{"dataset": "seven-segment displays showing three digits", "encoder_arch": "efficientnet_v2", "text_encoder_causal": false, "text_encoder_width": 256, "text_encoder_activation": "geglu", "text_encoder_parallel_block": false, "muon_scale": "match_rms_adamw", "nesterov": true, "weight_decay": 0.2, "adamw_weight_decay_other_params": 0.05}
Rows from block 4 of the text encoder, named by matrix and row number. Rows with one number belong to one attention dimension. Each number is 200 + 20 x the weight over the matrix's rms, rounded and kept within 0 to 999. All counts start at 0.
# v: attention query, key and value (stacked) (text_encoder.blocks.4.attn.qkv.weight, 720x256, the v third), inputs 185-221
# proj: attention output (text_encoder.blocks.4.attn.proj.weight, 256x240, transposed), outputs 185-221
v.65,200,200,200,168,184,200,200,230,200,219,215,200,200,200,200,200,200,212,200,173,225,200,162,200,129,182,200,200,200,200,200,200,200,223,196,200,223
proj.65,206,184,200,200,254,200,200,200,200,200,200,200,200,200,200,200,195,200,200,200,200,217,200,200,200,159,200,200,200,200,185,200,200,252,232,159,200
v.66,200,148,200,200,200,200,200,200,238,157,200,250,200,213,151,194,200,200,200,200,200,200,200,196,200,200,200,200,144,200,263,200,200,200,200,286,200
proj.66,237,163,200,200,234,197,233,200,200,274,200,200,200,169,200,200,203,200,200,200,200,200,200,248,200,215,200,200,264,200,209,221,217,200,200,171,200
v.67,200,200,200,200,200,200,176,200,200,208,200,200,200,212,200,168,200,200,143,200,200,158,200,200,200,200,215,200,200,200,187,170,245,149,200,200,200
proj.67,277,227,206,200,200,200,200,200,200,200,235,200,200,200,177,200,200,200,200,200,200,234,200,141,200,193,163,213,172,200,200,175,200,200,200,200,200
v.68,180,226,200,204,200,200,243,225,200,200,225,166,200,200,200,211,200,200,200,200,267,200,200,200,200,212,232,200,200,200,200,200,200,200,200,200,228
proj.68,200,203,200,200,200,248,200,200,200,200,200,200,200,245,200,207,200,200,200,224,200,202,156,232,200,152,200,189,200,209,200,184,200,222,228,237,200
v.69,200,200,200,200,200,200,200,233,200,200,200,200,200,268,184,200,200,156,200,224,200,216,237,170,118,200,200,238,166,200,200,174,200,200,200,221,200
proj.69,200,229,200,200,200,200,201,200,200,200,200,200,200,200,200,200,200,200,200,169,194,200,225,206,200,200,200,175,200,200,151,200,234,200,158,200,200
v.70,198,200,200,178,200,201,200,200,191,200,271,200,183,200,210,200,200,239,200,174,200,200,200,200,200,200,222,200,226,255,200,200,184,200,200,256,200
proj.70,200,257,200,192,236,200,200,200,200,200,148,200,200,232,164,200,200,200,200,200,200,233,200,177,200,214,200,214,200,200,200,163,230,200,200,171,200
v.71,200,200,200,200,180,159,215,151,228,200,200,200,231,200,200,200,262,200,200,200,200,200,200,200,200,200,237,200,187,200,200,200,200,200,200,200,200
proj.71,231,200,297,200,178,200,254,200,208,258,200,175,200,200,200,199,200,200,171,200,200,200,214,200,200,200,200,187,239,200,200,200,262,200,169,258,200
v.72,200,200,200,200,200,200,200,200,200,181,200,200,200,200,200,212,200,200,200,200,200,200,200,192,200,200,200,200,200,200,200,200,200,234,215,200,200
proj.72,199,213,187,200,200,200,200,200,267,200,200,207,209,269,200,200,200,164,240,200,212,200,182,200,200,200,301,200,200,200,200,211,200,200,200,207,166
v.73,200,200,200,200,200,200,200,200,200,200,201,200,167,200,200,200,200,261,186,200,199,200,200,243,200,200,198,250,200,200,200,200,200,160,200,200,200
proj.73,200,200,200,200,200,199,200,200,169,253,200,200,200,200,200,200,172,200,200,200,217,200,200,200,200,153,200,200,171,200,159,200,200,200,200,204,200
v.74,154,182,200,200,235,200,200,200,200,258,200,200,200,200,200,200,200,200,200,200,200,200,238,200,200,200,200,261,200,194,231,238,200,254,200,200,200
proj.74,200,217,200,200,200,179,200,199,177,200,200,200,200,200,207,239,200,222,200,200,200,200,200,235,200,200,200,165,200,200,200,200,211,200,200,200,200
v.75,200,200,244,200,200,200,200,196,168,200,200,246,200,200,200,208,200,261,218,200,200,200,200,200,200,200,200,200,200,200,200,120,200,156,200,200,200
proj.75,200,200,200,227,206,228,200,200,220,226,206,200,202,200,200,200,200,185,173,200,200,200,210,200,200,254,200,228,200,200,165,200,200,200,200,186,200
v.76,200,200,200,180,200,200,200,200,200,228,251,200,200,200,200,200,200,200,200,200,200,182,200,200,200,200,183,228,200,200,200,200,140,251,200,200,200
proj.76,200,200,200,200,161,200,181,200,200,131,200,108,200,200,197,213,182,200,200,200,200,200,239,170,200,200,200,295,200,208,226,200,200,200,200,200,200
v.77,155,200,136,200,200,200,200,200,200,200,200,135,200,200,178,201,200,200,200,200,200,200,167,200,200,237,200,200,200,259,200,200,200,200,207,216,200
proj.77,200,200,200,200,151,150,200,200,170,225,200,254,237,195,200,231,200,200,200,168,200,200,200,228,200,169,200,200,200,207,200,200,200,148,200,200,200
v.78,200,200,200,201,200,200,200,200,200,170,211,175,200,200,200,200,200,200,200,200,200,139,200,200,231,200,200,240,169,200,200,200,200,170,165,200,200
proj.78,200,235,200,200,151,200,200,200,200,227,182,200,200,200,200,200,186,185,217,200,200,200,261,212,200,200,200,221,200,174,200,200,200,182,200,200,200
v.79,211,200,200,140,173,200,191,200,224,200,200,200,187,191,200,200,165,200,200,167,200,197,219,199,200,292,200,200,200,200,200,200,271,213,200,200,257
proj.79,200,162,200,221,200,200,200,200,200,158,150,200,200,288,200,200,200,200,200,233,200,298,200,200,200,200,200,200,240,176,200,241,172,200,223,136,169
v.80,237,240,200,214,200,200,200,200,266,181,200,200,200,176,176,200,200,200,200,243,200,200,205,200,200,200,200,200,200,200,200,181,178,200,200,229,200
proj.80,200,200,200,200,113,201,200,200,200,200,200,200,200,200,200,188,200,200,200,200,200,200,174,200,200,200,200,200,200,200,219,200,200,200,200,200,200
v.81,200,200,200,192,200,225,200,200,255,200,200,200,188,200,200,200,200,200,200,200,184,262,200,150,200,200,200,138,217,200,200,208,181,200,200,200,200
proj.81,200,200,200,200,200,184,200,200,200,200,200,196,277,241,200,200,200,178,201,226,200,179,200,200,200,200,200,200,200,118,195,200,196,200,200,151,200
v.82,200,200,200,229,200,215,200,200,165,200,200,200,234,255,200,203,200,163,200,200,274,200,200,200,239,200,200,232,215,166,219,214,200,200,200,176,248
proj.82,242,222,200,240,200,200,200,200,200,200,200,200,200,200,200,245,200,200,200,167,143,200,222,200,200,200,213,200,200,243,200,207,200,247,134,200,200